Weights of a small image classifier.
Model: 5.35M parameters, 40-pixel images, moe top_k, num experts 32, patch size [4, 4], layers 6.
Data: 72500 training examples, 79.8 epochs.
Rows from block 3 of a small image classifier, named by matrix and row number. Rows with one number within an expert belong to one neuron, the router's apart. Each number is 500 + 25 x the weight over its row's rms, rounded and kept within 0 to 999. All counts start at 0. Numbers have three digits each. After the name is the row's rms in percent of the matrix's.
After each expert's rows are labels from the 100 images, of 14848, where the router gives the expert most weight on average: "top examples" is what is common among them. Only what is clearly more common there than usual is listed. The data: dead-leaves pictures: piles of overlapping shapes.
# router: router (model.blocks.3.mlp.router.weight, 32x192, trained with AdamW), inputs 64-127
# up: expert up (model.blocks.3.mlp.up, 32x96x192), inputs 64-127
# down: expert down (model.blocks.3.mlp.down, 32x192x96, transposed), outputs 64-127

# expert 27
router.27 114:523527493459553499518518539486499483507509500501520444484495500495519524475503512463504480490468530499494501510529497469491496466538500481498523528536510531523505453493524526505477484522508535
up.0 100:469485510545488442525489473537516500480508474495518482501496501495537475478552457504475464497495488519518481511492473470522540477502474480514528505521488517553498482472543478549521545478486503
down.0 093:527493515540493498497514477474534515526577527523508510555479503499506539530483513486519478433520547488518487497485490519514499466506506500501471484512477468486487491509486485499479493498539491
up.1 092:493505470479527505466529517530458517458483594531473572528513483494485479529513494449488488482529522513484490516487531464502584469494486480527514521514470529546459490477492527552500503463498500
down.1 093:489544519499486483511532486462531498486519523519514505492452527493507477453485517517507495579501497466507520477483488512479478502492493476479496524490463472443498457581453476501495508502536532
up.2 099:526469488525501499477521515521516480478493473482500502488574491466516506460504481501482509498508536490514451499500481453484512513480496462480478472450524507498497522526564469490489522496518512
down.2 098:449477500483553485508498474532515506477517499492525463562501477497512464495481523501493533513508505521515495494569521516505487481515491552503509497506500471469486537465495521477486512523519538
up.3 094:485487481539493507451556511511552487486509498530533524523479533438498498524510529487461501545487471506491482473494505499480486500498522492518503500479522503532487483497480481520512483490513479
down.3 099:531505532454466522520453506534486524465497488443446508504510487540516490532496461498498511487507478449486477529497473517498515530483481505527527497509529527498523474509499539501517513509468501
up.4 098:471487501524512509502526532508506505501500539535500518512523514463498442469504487455498494492519523488500437515488534467491528494454482456551507542490528497534447514494481510484514457536506467
down.4 093:491482488513516484503495463491484498505504495513497518518506478509494472511531490547468520552490490521532553494518490543493485502529528510522485512453507478491514530523457511534471532490458504
up.5 090:542447492512500474502517550466486503471497505486522527526513558493465480480502465499462530517482495500459521453487498476488482553514513495474513509510529518526470515530507499513497501530543485
down.5 096:517491479469498532507465445485509507507516545518517550477492444493484513496512516517488522499478505479548492497467515508516550512503465507523512476487516477499500448501473535454513515496469481
up.6 096:489490488526493500509467507513506507504455490536450539508506506451521520511507502530547491455531485509523485523519464479499509472463544526488485524487479485516511494538412534518541498502508488
down.6 101:492498500522469473492510489482496492532466488549495483533509499478513459539513480531474506519470504522484506512493497535490549550522497448478492482465479549481485512469484477495479482521457457
up.7 099:487525511536509521477489502484498498479499505488498504516479494487504470457473513500494468522513505493461470527506461499490471478495462462452502518502538467542510476482517506499490489533530488
down.7 099:515466470523532489468522494527484490540519468465491481479514452499504530487477539497515553483465500509518492490491452520522517473537530535512505428487497478525504486486518463505495507497479461
up.8 113:513480542530487518494521497442452563491459481499482527456478467535514483523507503498469472497566519480468505490481495522447536486519524503509505495484492500480510486533487548524488498465547500
down.8 116:494496489459549491521493542506514526501476470539496555453497487515509504478501464460497522493517501457545518492504492552480467501527536491507500501498519494530464499511481517530474561533504510
up.9 124:507516537505505520517455485499489482509501524520480467482467481540502513467501558479481441491506518470495481497512481469468536486510500491485481514501471518475473527504493488489471463527556542
down.9 117:476546494550492465508466484501453459495516446475518481469509498518540453476488455471516535541515488511530527458482519523517476542494527487496476482492458517504523489489474549510449536484476553
up.10 093:484479476569501478466539521468500547488486487479507478532474479508502557480483464468513521518478474512516494488503530491482480525508479523461442497543488496529501518514495485503466525490496528
down.10 094:550543509496539483492492480481505514529534505535464502492480476500496517542499549563455543523531519481494483485514473508482478483496521519505485505462525516506466495458549507441528486482511499
top examples: mixed sizes; grey; rhombus

# expert 30
router.30 097:482512527483493522543504476500487491503500483502478480514443491504493475464509453525486479494527542494552499516506532479479485549544516537506464473547533520543482513542517509478494518534520472
up.0 098:528519472533527480511517511448564506474507498502480484488522506515487475492482502517517499468524479473512511480502562470530500468526535494471445513472518503482461548502488472480503478522495524
down.0 097:503470504487495552481480475494460496504471495512484527524509530512491508527513561483478511486551491488479548503446455513504511537488470493501517531479535498501501485512455504513491530504493472
up.1 086:503501528464487506487507492554502583484475542499501479501500460503462527494473492510530476490530509511534492496531467467463547471491507524506483499512512489517533479505542503492485502474492535
down.1 100:512478495512473559530477506473484473503543525556475538464479499463491494508515470543491521544481508515509502482481502467514486509534502490450544486499476490495451518496557535487522499487501506
up.2 105:511509504536488459451513529484515518524517472547503496546490504493534486506529459487480506504484515475504484529470506539474467487524514495536490493481546503507476453473521480496500480501488524
down.2 108:445482519541520480513531503526548512490498517495498562525502537534513519549472512485478465494505525526490500515490517450495462459514515488494469488535514518499496501483491503513510468519460481
up.3 094:530534482503498499539508469538523543479517489536488516480505449575511499533498530508541438477484547509483533505504485522511526498492521480513508507494521521503509477487526462507481512473471465
down.3 101:502511514469506500432489491501529493504539509504535507520511521464431479521490502501510485546462509476520518485510478500483489506489489538511487519496485520425523521499522510477517504541520495
up.4 104:491451493468492473473527478481456500495497526480477535503488488506533460471462498518521494499533474479506514512489498490517476492524474516530467518479515495489517472457477483499501514545500518
down.4 100:496522480549517482525441491489494447538502504523508525470479537497528514528485521488534493503506509546487458472523452455494520494507484526495470429501450559503476467507489484454494473462497496
up.5 095:525508496526497451493506541519491461488545462503523460502474494458509506479507498501511508486482471492495472486509487542479492501490497484506507457480493566582516513470508509521500506513525479
down.5 098:491483509513497494455434484530500499542471507522490522511493515527507464495504520504515501465523519506539532490495470499491522477439499498485470488558528499521525475521478524486508533482468509
up.6 118:521526471529517476500524514470554480489504524505465483513494506522531475523498499495486515464497494505507489546515513537486482492507491551516500498497533473544468485474498507493492461500444518
down.6 110:467491515505483468527528466520479477508530514531458519526516518478495510466509505491452511525489513519499470477509525482482484509468529507504475474490487496488513509471505491484493523477440460
up.7 101:545515492516471457527472508517491498488461516536497527523506514530501518490464502504520485443531509522495483485486470503465484480473479457521489460509551472543510507493472445476522487494455512
down.7 101:511474460488521494515511515511501465477525500555540508557538483508514490481520535475489496490542512514507511549517531501482532479472524505521530496512497479508520477513538534520488503494526482
up.8 094:505527495506530529553478497494481485467529488513506533475516512501503508482470520492520457476493475563488459494502507481511468493515514508505464512504500451500523497526501500466510505419460511
down.8 110:457542493551515467546492507475477514476507500488449486534491473509522526482466496501504481549482487523490488459476503506484489495491491515530514567494489521500499513511472466462480537506503500
up.9 108:469506496497541430500471461508478483498495512518477488535451517516514500523495535527488543517473476503557539496536502482551499455477512525504522509515495445506470482491478473502511488514560498
down.9 102:478494522480527485505513495482504468458510485492493498471542484516500532519497523546531506475491485517442452516501446539532520459536490518471497528453485513492492502530476494526484543466472502
up.10 097:519495472540487506501522514508470478492510477483482466539515522490474526521486448503514493480502486460514474515494528490515502477487562516467506432498522488525501486485500519513450529520575504
down.10 093:502485545491521495487484498510511446483484499505527525481457494479518488514510478511541527501496494475484532479487536523462524512481493476551504521507474510526511484550484512508465468497562504
top examples: small pieces; grey; rhombus

# expert 7
router.7 105:495496471521486508499506511462508506478484489527478490506507501534509509509498492484542522527466492535527556540516545467508489529484492498439484537506481486490486500477486440460506493543493545
up.0 121:507455482495508461487520499496513473486511538517475459515459478507468475494503455522484512485509536480502494483479536498524516498505488497529506508544523476468458509458460478482513508479503490
down.0 109:481563434479479509504478490493499535509495473495482528530518498514516495484497517492515511455512498508526517484480474484483474503496490501513470462495500538496470482522504487503494523496483475
up.1 092:495501541490498431508496518489495495510486476416509487470528532460507448479517503480520502497557519503507508500455481494522542470516450546506512502472541484511495538465503489500503508489536528
down.1 106:503475527545515525495498460510496543503513481505482541513511481551504505498484512545501563500526523494475491487501501527485518515500489515442556507500501469467497512451487518468524489529513470
up.2 099:471498500487506500513562508499493494477488471511480513536547502492450488500504455466490522512496509495507507524489508444495439494439511484529523565504517487511502508477496536524518460522498491
down.2 100:502515495478506480514471477489514464497549484504550481470496499507519475519531516533466497496512548509527526498533484524532507463487449514536461498461513502491488500521510480521525462504499516
up.3 150:498522481523485486494486548510522507501471494522461515516521495495505514547505494487508490482506487521525494482494517524538547511449513529483497499520459493516481540511475510509486523535496492
down.3 134:555500449502487456525526488497495469509495473472506505506476484547555537514509508474536494498497506509475517528524522508543459465531486488489504514467516502499545502479486489499481521415489513
up.4 092:468509502484523455542491500540466515479471507460504506529461547458548484498513440507518463461535523509469516497509516469513512552522495522497506447499519539499507513497498503485509531502501513
down.4 097:583500483532523488495476477501517494553483488491516519468509529478503459524486511471509463498506525443504472495480522508455526490490504524513516501486490456486515463469543563558522483531477514
up.5 087:490524499467525485464485557452516525510486517474505513542474516517496513478509470508513435512541509526497500461498493464425558499515488543517485462472471511519501512517489474480490457490486468
down.5 095:491497536523475493483538490510499497502501518467495486496529551514471522491459562481489499426558490482494511464478502570486515469513518528504519512552499499460507504452510517502466508532485570
up.6 099:506507500488518472523502516471489509517500493491463494549452508497517500458498463484521480522513510549484502523536534497530481513535492500445495575502556477529522532540510464523487531522507485
down.6 099:479494525509477555491520504508483490501512490503537497460459494489471482544529541509506509517457484530486471490541494502489499491468537528511512527474451552485477496523506493460484481559459513
up.7 104:485503472460525490495515478513527500461485524527495581554512520510492509492478506480480543504485495539539519508513518459490491515464442516473473546470478498482543494513501525488522476522495508
down.7 098:472464501532512462530449498489511502501500473492454518506499510568473528567546511518524515461513539518446480501489520528500520474499543465490462511471470507481463486530517498463497479513476482
up.8 090:494508469499503483544447528517474502512495460530537508495493500484486550492445512511507507486511482505442506419521502484477472521508505522476478477468483493495528483497502475434491494483487498
down.8 092:476499570500520501479515453484508515459548526530500502502456479506551505565503487474486488472534462479521513501466468505496536503502492557529505476534529561468482484472496513542489484484497450
up.9 084:516516506446528501503522523485491506490476490505484519492490463495485476516505453473570456471553498549481475508512492502447495506477505496490519495538520487484504468552532499468524501482468487
down.9 094:502460504489470477499528512486476530454528545475531552484497473514497523501458554534465486511510548506465495538473492514483511472527481532466479514506532472471502538463518530497493461505502508
up.10 103:486490509460490492509515472489526509488482510501476511536509518475477540516478521454497538528519461509496502481501532487492531498518507513521506475505475481501447479498541526517509500517498498
down.10 091:491496517489495512484460517526438529470531506485497536459516506522510539488527519545494472501468496471486500481487467479532517475504510519538511481479484497490530564478488488485500515519476464
top examples: small pieces; flower; vivid

# expert 18
router.18 102:544523521548493501474544494515491524489525527497525493486506492469491474492499491500496486450521539446528471515492527510501506478472496440507518486512517456521522529523509492503505500458517486
up.0 095:485449487502537467530439488532497477520491507504466543485499520483517514519494488490479459490538541506520548453454492503468530515433505553500471491531529495544489516493489520484529508514498464
down.0 097:475465496491454494499510494517533506454504516498502512511513487459508478481521532503517487463475537526497525504513515514491485467549499516471490509492507524479463513543529499469460469469476453
up.1 105:516519470531494497506506510497498556473527453522488436507529468528519518453519483524505495489533459435484573528524546527472529475463502504497471487527498504491542482496519473482501466521489511
down.1 110:471496529514520509491491513479524503466479502534509482505515465532507490536486479477490503449494494506572514451490501494491523473453480517513503484503534493521480504486451530502511516469498531
up.2 102:501524476456524489493510494535494470528518489494493532544497497505513481534515510490501492477456510483491526479462497491473471534533539484493494523455488478482496490552495509502492449520529481
down.2 106:513485484562502497483497506478523498506505497515547459538531497502482492433519546521489495502541489502496472494549509514468533472459467492518491505527510496461488516481511510503514539510486500
up.3 098:489499477508514515525454473475495494500500530517518505514507467472508508490521492514489518497457505499495514491468549524532502486493468512540533540475462523500522506464468504521494463493492482
down.3 106:508493518520508438502524493543474510463475499457455512530475532505436545514481480455507505502532510504479477490473498440509489494469512525490445460533535461520499500480474477488515511488481523
up.4 102:503472509542478535517490510516476501523520493504516514525535486462582533463487514498484520515481502496521488489505489485471505515518495472458497504478478510475454513454506497505495511479526516
down.4 101:504500528450507527462504532498495519511515551506492472505473498452483465511522512509492457518496500482470445563500522484526504498474507464510562450493477509524527475521473475507532531495467512
up.5 121:505484493516494549504501481538551485501474466527472503511513482533471521490465498496501481516537487522467507517489512509468457503497527494513433484532503522499535504525503513486491478484532446
down.5 124:540498454483512518462491450478568499484510508496458465500510519492525525507465486499512457491525492498515483527465531543513522504506505502511513452493499511524494518504546508513503490495526444
up.6 102:485502476495515490534542579509520461507548529523479515502490546482552466475544491520526489495535505492467504479483504522505481506512482494507515537506554554497512496532537471512482445537522489
down.6 103:509490460483496482508478473446458512509504518483479483479478531478503507530523522551463499522475501509478488524524498563541525477515500506548503533493490503475531496531507469472512550520481479
up.7 097:459480455491448513492506486552525497471490500493519518496498532491486504512468524512529487482544512481519431475529488496503500526542514513507517488490491531491471489482555479435491487485486539
down.7 098:546520499466536475524464503502496504475490477494479489527472504527522484544535493485465523476467528492463459468508447505529525461474499486478503498498492492476519525485483470545494475493514550
up.8 096:524483518473487465491499444534519499472527515498510524521497525504458464492529478533513482498495532510482498519490552514502466521535487449514498508509482482492515424525462503506495494521559507
down.8 097:531469480518507505505510541508492489474516524464493521476505529507481504529455463449443535510464491474509512546505529503551480490510524508522500478506524516497460541482540501494500477543445522
up.9 096:481509461535524482504494511508570496517496522488493516458526515492510503516520488525462512465454502530491458479471487487518502442518485478527462536457489524470485482522590512515489522493477536
down.9 099:477471507522491551490517536532482505483505501528447485483511524531485524482532527512490493496517492481433508498497539494525514449493496547492509515537500489490477508509466497440532511478471516
up.10 114:513500499493506466479484480522478533526496518499514510517508493498483450487508506513491497490484525483490464519476562532508497559509520512473498489518506509518446555501481523544517504522509498
down.10 106:562449470492491547483489492487540476449503509475484502485521478523551549513470448477488501505493494519512466495490465491516447477520486452528524533515510501536509470475528505513498485480508479
top examples: cool; small pieces

# expert 1
router.1 085:476504506484502468540496528537479500501518503534522514494509494491510498512476538498516539520467508529488473518515481537501488485518456530523499489501547526528478495512541521509500507531499512
up.0 099:551489432506465487456514461504470482499507479522537569509498517513489513495550473500472515457480506525508473495512516510488509536458526433525510493511526470523496474504511471510524463498508502
down.0 094:480498518472495494463460505467496497480528515496516501492520514522481454479536552486519532505489495562495519464505497493521481518544496557506481495506499456521503466520488522494480498501488525
up.1 095:475493466471546519509477504541480479532558519484515460453495528483509480487511541544512549531497458501491479463532493538488459501553506499476513516536514495447509528524514517534524502488535532
down.1 099:485504482527489480514517522455538493493519502510518536496532507533544494489488447465510542480494480527553512511526487466500507505482536535522501508525478459473475515512497489480507482503501509
up.2 106:506522496513493430507476522486510494508495447449484491481520510496520517491476528493481521489492507501527506497555525494515514464451529496481497531526530496510508481519513541477536507498482480
down.2 100:470504491462475553497497554511423513527493497503520478524513492500508505470495505533500442565504461507512495520488480477496477502541494503489549463488517481524455475502470502527476486485513503
up.3 107:514547515496506501519468481521518537515468502533471488468473457526504549510472461517523520480495468489478480572498458523466509470509518509491454488492487462524505492486471491474533513484479524
down.3 101:499489488474491534495492533472466513506490474470527505491512490487508528488520488542507461497481504451561477501484480535563478494515512521538503511493529476509501451515498497498532509488503472
up.4 090:473514491540448553490482502471466498501490517467507475489491495529486522508503519518489422512481487477509512502507508517494446461535501521546510526486545457510536471467532547513518491465540480
down.4 093:509507449444506487473520543495508556514506490532484489506468465462496438511498507528520491515511525493516520507513535460473510484486509512471526523511511511496474493503491452463489447525489478
up.5 103:550474518491469466515486506512498498468489483518495536536453524540462479521516417470512513486530491463503521475454505494522494510471509492490547459519470503500495497507498534486481484500532490
down.5 103:475537537452531457469544513507501497464482541508520447534494558468485486517534490504477503500525540532491472545539498481439488512515551466511538536494501489457531482526487478535490490495504507
up.6 103:500465478532458470465466511507519500477482467509528526488493497535538464471519474491472459491532516499530473506465515487472523498499501521468524485473497496489506506494480483487535507530498477
down.6 097:471534500482498531499511486531486524558513487489504511496495558494505504490476532530491486520488444519563496508482504480498542513459481523538427516490526502523474479499485471489523536496495489
up.7 104:523524491494533497472541503467508496471501461496489498492453491501501478529509522483481514487470501491495523467498511515539492524490520535499525494526516517510527520488491475466518517505524499
down.7 110:480476468527459500498506488501489496517448491474507485491465536469565513479462504506481502492498469499487480470531505524509504500532499490485544495500469520567509530511503497479501522490527470
up.8 110:551494515525517531478510518571534499502537547476545506517516530532467518477506471484534470553466508557483481486506535471540530494513484498484470502519482506481529520549465521488477495477482524
down.8 107:486520483532520484519498454486508479542536534537481516507486512452456488470501483446492466504503515479497512532507464494452506499518490470519526496491463484480514511494532494530530527470484482
up.9 099:530478498502501506521533512515580504494462519521522481435469503496504540497480505464551456468559548558545476529478514570517491495472531506498505491525472482549514482475527494504514471494488482
down.9 103:502504513517497522502471484534516488518520499499518524496506503502500519472508521511510489516469517489490498517467502470486433522508455491520479555481473480483545526568497509504481546488500505
up.10 099:491537506545518501527520489524541521480501536483520478493507525494520497509512484492484449506493487490501485519501528491487512494492519537500469454544481504460511549514501499485496502482545496
down.10 096:452501493480470507486500524517466497514492463535540470509508450528501473502508513512507558498509522499536490492520487458481480501539487520504551498485454480481501488529512471470472525480493521
top examples: large pieces; pastel

# expert 12
router.12 102:492510455469517499471505561528518517509534506488497490523488496510475527481484505470492516507490539471479474456517493507543503534470470450551557507528521488535507464510529514478509517506494536
up.0 102:527469528509476482537531469510516519481520513469510520464479509480517470476513464527523479449531533485531508538539481512508498506523544493514508475507539460523527516562468509500464537523523486
down.0 102:480536546503482509479519512502510488494467506491563546536502487513511517483529530483458517503494493512484499471499494587519463466486497497506466504492489523483506512455508514466462506504480467
up.1 102:438494519467490488505515508546455495518555532490510473481484507468510487487496508511471492488479498469472493484484549507497516495526492555510510518535481508489442493511499544472482513525502532
down.1 102:508486480482466512506475527516541493507527498554470465550520495545466489518559447527561487489543536481527523486542502506506508441494498499487486513505522505489462476471477502493519492489473484
up.2 092:442547490478535484444489507532502462444471485470504480470457485493523527451469502523519504541522564492480486473525478431487525488511496518485523497469497515532550461487557528530484492480498506
down.2 095:514484498536517481520461484489498522522514492511506505504531465493496524504495497492475540521519452484476450496471529525506515498459479483525526541523479456445487497497510510484528498488549512
up.3 100:483489516509529452538495488459479529458520480511502543489508484506538527479445536492500462525484538546473498499440491568510470528513491545497487517507540489462520494519471500481482482475528482
down.3 102:456528489480474488538465546466468496524472508528487490517464487498482511536526478489496500509503497524465514536452508505536501535504479478473464489517520519506509499535482479445474477456483510
up.4 106:536497496481427459525521512472520495466515471505508493478467482532514529485498528516559482525515525488468469486484511448539519513538509518516468516524490482536479522465475497466502529516494484
down.4 106:471509473507492510497528531465506542509498502481468548516490536513545531477471500512495547517477475510502532486507509428496529499510538510494457492466553532456510516466477499467511457487518500
up.5 105:516493492470487499505505518461547473498514509514497513451470462475484471495475529512484497495498501512451482499517467498501513513503536505497502530490554426483476491514447502470510490493492518
down.5 101:503484500471561504491478520505523483471466513486529526494512472505501465539476507486522481517502469508485507512491574540469509512472448485493490480483519515473497475511519543538515488515492500
up.6 120:483508510518516505505472507478495498451495454488513510450486565510495496489525457478508530504457500450518510507478495521498472506468515493511532475517487499501489498493549531528504557469478478
down.6 099:494508521490480494502478492491483521509445527476468503476477514539509534526498506490502462522566513504520498510502548475524478508497504473489470514494509508526556513473476475513516470510493428
up.7 107:488497486510481510507501490490502502466492498497535506490455522493476500516449452522534479446509548511532500470466527487490495522520479504487485492531534453504506499555488523497480482492493481
down.7 102:504514460477498455551521491483491481485536514506509501485522526490473462492505479542511536501444485518453517498485475531502480461509506520557505529527454503496492500492511493484476526481501513
up.8 100:532492531490485501526486466506523539497482503538524447515475482500525469454478488504476578486478494469508502464542447557468481485536503460526477508481483504517496489525486453537506454483516477
down.8 099:506464536493500544503513520518493483498511559523518511522519533425487497533513508442535506528494530534521528478443557496486458472477531480463478508497480515521449537469528504503480473498543503
up.9 098:524478519491534445521493513504507479494469536538469526484491486528550481515521520498539541480510483468493487439520477550530549499523511463539498481473529479513493509490501481493501469521496485
down.9 103:507506469522505469467512479511482485484546478494501519521513509474484498493494499511476478523475534477496480525518524462481516498520529511500515484489513527497468482512482489418486491474544488
up.10 092:521536492543441484445502478467481545517495511446570512485510456504500469508513502532489460488458496511493480499478495565549524534504502498482491485517487505482478490471477466500487541523526469
down.10 097:541481493498503524479541535502552455494530478506473503529528521506513470506491504475459485516470515502498495487487443464456510485523544484485538469549477509537509505514480497477523414471523491
top examples: mixed sizes; crescent

# expert 29
router.29 099:462487533485492465507482493510499498497443494473542506493462537517490489465525488522438444509493543504535529498494513470527528529537479495476512503532467526527520522509467490545465521502510472
up.0 102:510545508473501510463470517490477518483498461460480520482436517510505495467499510511504515481545504484490469492460493489523507515505539518501587478504470486539478495469552503501505498507469468
down.0 102:493486470525495530534536480440491512495505527538499487489508540483493493506543533512491519532505500484518495500509513468517533516533460457507448570519503499455484481463419467482488456464514498
up.1 099:499496507518492477515523484488522469493460484495491518493527520530487501547473460474491505545520504522493538497497546568515506514499559492459497469512472494485494506474518474482485525480478478
down.1 097:509512503483520466470502541525529477475542485452519503518474515499493435543543489517537488504497554483481532508470486520508519489475500501512557446470539465494539535475544516488486483505492529
up.2 101:529441535499501444505484486500488513466490470473492502506496513549475491575492512524512479516542488557479492499526523515494481504496441488529482474521555537498510473515524538466466495489504488
down.2 100:464482473498500519499536540457480482497485521483518486509462479473506473473508497496493494470560517472544485533478513476497525510539503478465506478540485513464521526475505481512502467487518519
up.3 101:490502530497472462510473457529525459552491485515491444495492496463486474491491488501530509487519494512518484523515490538451532463487504517506426506523509470460528469517500515480517553500505482
down.3 100:482502493464494513503519503482529465494497520467497514536496524518490479486492531530506532486519458501523542480490465507489470470529477491523477505496517486466502500514453482515497495505475515
up.4 090:491551503495461468468499491498455523500482513518526500523519543486500453472459534526516503522470474508519493510502489472525476503497478487457514528464488504529483540460498535522475539517504522
down.4 098:497496494542559525511489492523510506488457464464506503452489463509515495500549460492467501524485495500514513539533507524513481502469511528537489506486503473476535497470498526517528443473502509
up.5 091:503521526511476507497446502477472509542477483500573515506478483517483469492508519497514485506493516529488484493530493480495490485449504490489478523482502438531491499443481475502498507490503460
down.5 092:465478510535510495479493472498517502511480459505548483493514472454465526506483537515454515537506497503486488496468487522540533462490502512523454458489495535465522471496470527492498483500455489
up.6 093:485485465482485508550485492504458508491537500458497503533472512473510513522520584509501514523486514525449452501521530542532503498499481510524495468503446510505540519552489499516516465529491491
down.6 096:515465525496501515499520499524465493466531529543478556492486515495513528473479522493492486495550469492542504508499564490473527556524473501506531484509510514580488526487438494482542492559541484
up.7 109:495473498519513522503493536563542554458521523493482511503454487443470455505501475483516492475485518485493527485496520513505505529515538466522498489520500542524470517461505525512506484526476494
down.7 109:499441499472518505528491487503482501511509490528467478505459492498473478525519479495513486561527538487470504471466509517526521542469495479517467525509539482555501501488497510514508500535510498
up.8 103:528470524539493478506507505502502482453503541491532500543464479498495456503465460466521526542522517463481457509458549553461488487466474467464446506537510491508535519510478541471524492506488488
down.8 098:512527460510518548492513499527465482489488492486510516467471532464509520495482483496560494519456482529571501492483527480431470524458509482537461476521553492522515491509509501491520478520512504
up.9 111:500489501496443503504436497529476470485515467529543528478493494531518481509494509503536495509533541476523507546449506504465511467487514514533523476508530503474441524494516490503499523498538474
down.9 109:485459519453528492523528537526532538456503512475487487503487536501503508551459487528490493557481501512497485520529528507543520512507493522448469507486524501462546505529470494489501515480471500
up.10 102:547512439505485494447529531439473487488516478488481510542513518516513529508464509514519467467521497486477524507516472482494508505466492483496483448486461516476476500486471467500515497480501474
down.10 101:491497461441465479509438478473546544504493500473489475520516515555501500485525495476504517504531522517499493459508461491508522496480520543508494464465498495516509475499502486480520502463488500
top examples: circle; small pieces

# expert 26
router.26 098:497466475492488495520499489507489464477516505480520522467494507540512466526501473501500481489532543544514508465474500505492512526467473492519484502502501557514488544486496478466480519538469501
up.0 099:511506454560487471498506488468487513496514486531542485498454515506459521506461488549511494484510484465489493544515443495464513484564509465489480523500470506474525482498505479506514477497511544
down.0 103:519463481523495466481484500543506531495503450501478472440531469520519469479528537482513517519516519471488526533464468499489526532494503499516516502564486537461500520472539442497478497459535503
up.1 102:520527478512468497510471529486501499520462477516473481509452537546481515504468492497539517527537470435458511481505484516516482500527507527476485482503534556457531524505516490489530536487512546
down.1 099:472502516531493454504498494511498465521492502469578460468519460546488490478525491481516516457504507502480461470495474480540513504488483478538463497480478516486491486501488523460496476488519542
up.2 100:533454493472548569471515548475523553461546478491512511478503525476501488473474447502478508482497529478507543519512446473477517504540508474534476524502525478505504476538497493495529489525513528
down.2 098:507488528487498519512517525508500492500563557484502493525517540485511554491508485470467485530485532532497517489501531516526452531493508463472498536485469515502485529498464507490459456533512499
up.3 096:471537530467522478477496489474536496494454490539494495515529491465494505485531513493453491533506524473445543522466510481517519477512447541485500482511514527506485505460518519517487479482491511
down.3 098:498499480507548508512544502526507438476488507537471506524503509474460460513505456514497512502485487514503470499522513517510502471502548508516535505496465473453507477502506512524495511497530453
up.4 107:481513510512504477498526520493528452492495483503521462513498535511503487501506491484500497458515501470489513475477498507551471523487519500509527495509486534455485533492511533509489512475491501
down.4 098:489513510440466462455506486447474509509525480477518487494493489461471495474502498487514466511499524490495510534513499474502485518470500512510547478530501475522483497509522506476503485517539517
up.5 093:475481507483510497480468544532451481523462506500471488452466468463519509532544511532443551450486491474501532503492471503512495515456471456456539511497489496534526488455503512502460483503484475
down.5 094:503497559477488490476525454432491484499523479510531495508497517472501514470496522498486463503489518512501489502513481474454536496492536470472518493508508529507502528477475498521517527471449478
up.6 100:516489461488510552492513496523515491451539511464491548496521546495493492519511493472498504508436505510505453462489483493497536490519523457493458486510547522517485516487486530503514496500494478
down.6 098:495491506490470514525497490475507500540527501453487466500504479470508494538497461535474490459532463501514507516509543463525519479486500510526491476498458488504482496550524506521490464486514511
up.7 104:461475522529459543484503493496530478519453534496511524502509508495473541491529453473495509504521515511490498511511528528458508416487487511509492478475481446526472469509519541481488505481472543
down.7 106:443490489492482500490508519490527480505475468486470551505480502499517492503485492508554488515473506465517489512492497486503488467501506487478449470509523499462484499513488506503468556493515526
up.8 101:493491519535543492463522523468500464507490472521527509551557499497454484498512459526515500494498497534470453492470533493515473528500482502491550484530487516534506483512533538527514485498497508
down.8 102:505497501492499497502525557548527526463455521424528529483498460546479495492510491461501523509544493513521508465499531512484502511483459497469519521534505483489489437510562503543533470500457502
up.9 109:489506517497493473477509495530500486510510508491503487526544501489457513507510497504534509487519491496494471505506448490502505514523541460489507496523522515487523498491473543485459526475521503
down.9 102:507471490496497528527476466495466529455484495516509492486494494464500495454455504492466482509539497451523491520434498446500514467490503550499447534519463540465501490517507480538525483473511535
up.10 101:477511518528491471514501492551490446484540478505491481503489521532520503540527483480494494536531512484567468481483495546517473509500542528495491507499486490547503489487443444495466471524513511
down.10 096:525484497505476536482474474507493518486490530510509494526532480495499504516481501505508512549438490539481498489525504431518455509469494460529497467482516483528509526486506480515480460469475501
top examples: warm; large pieces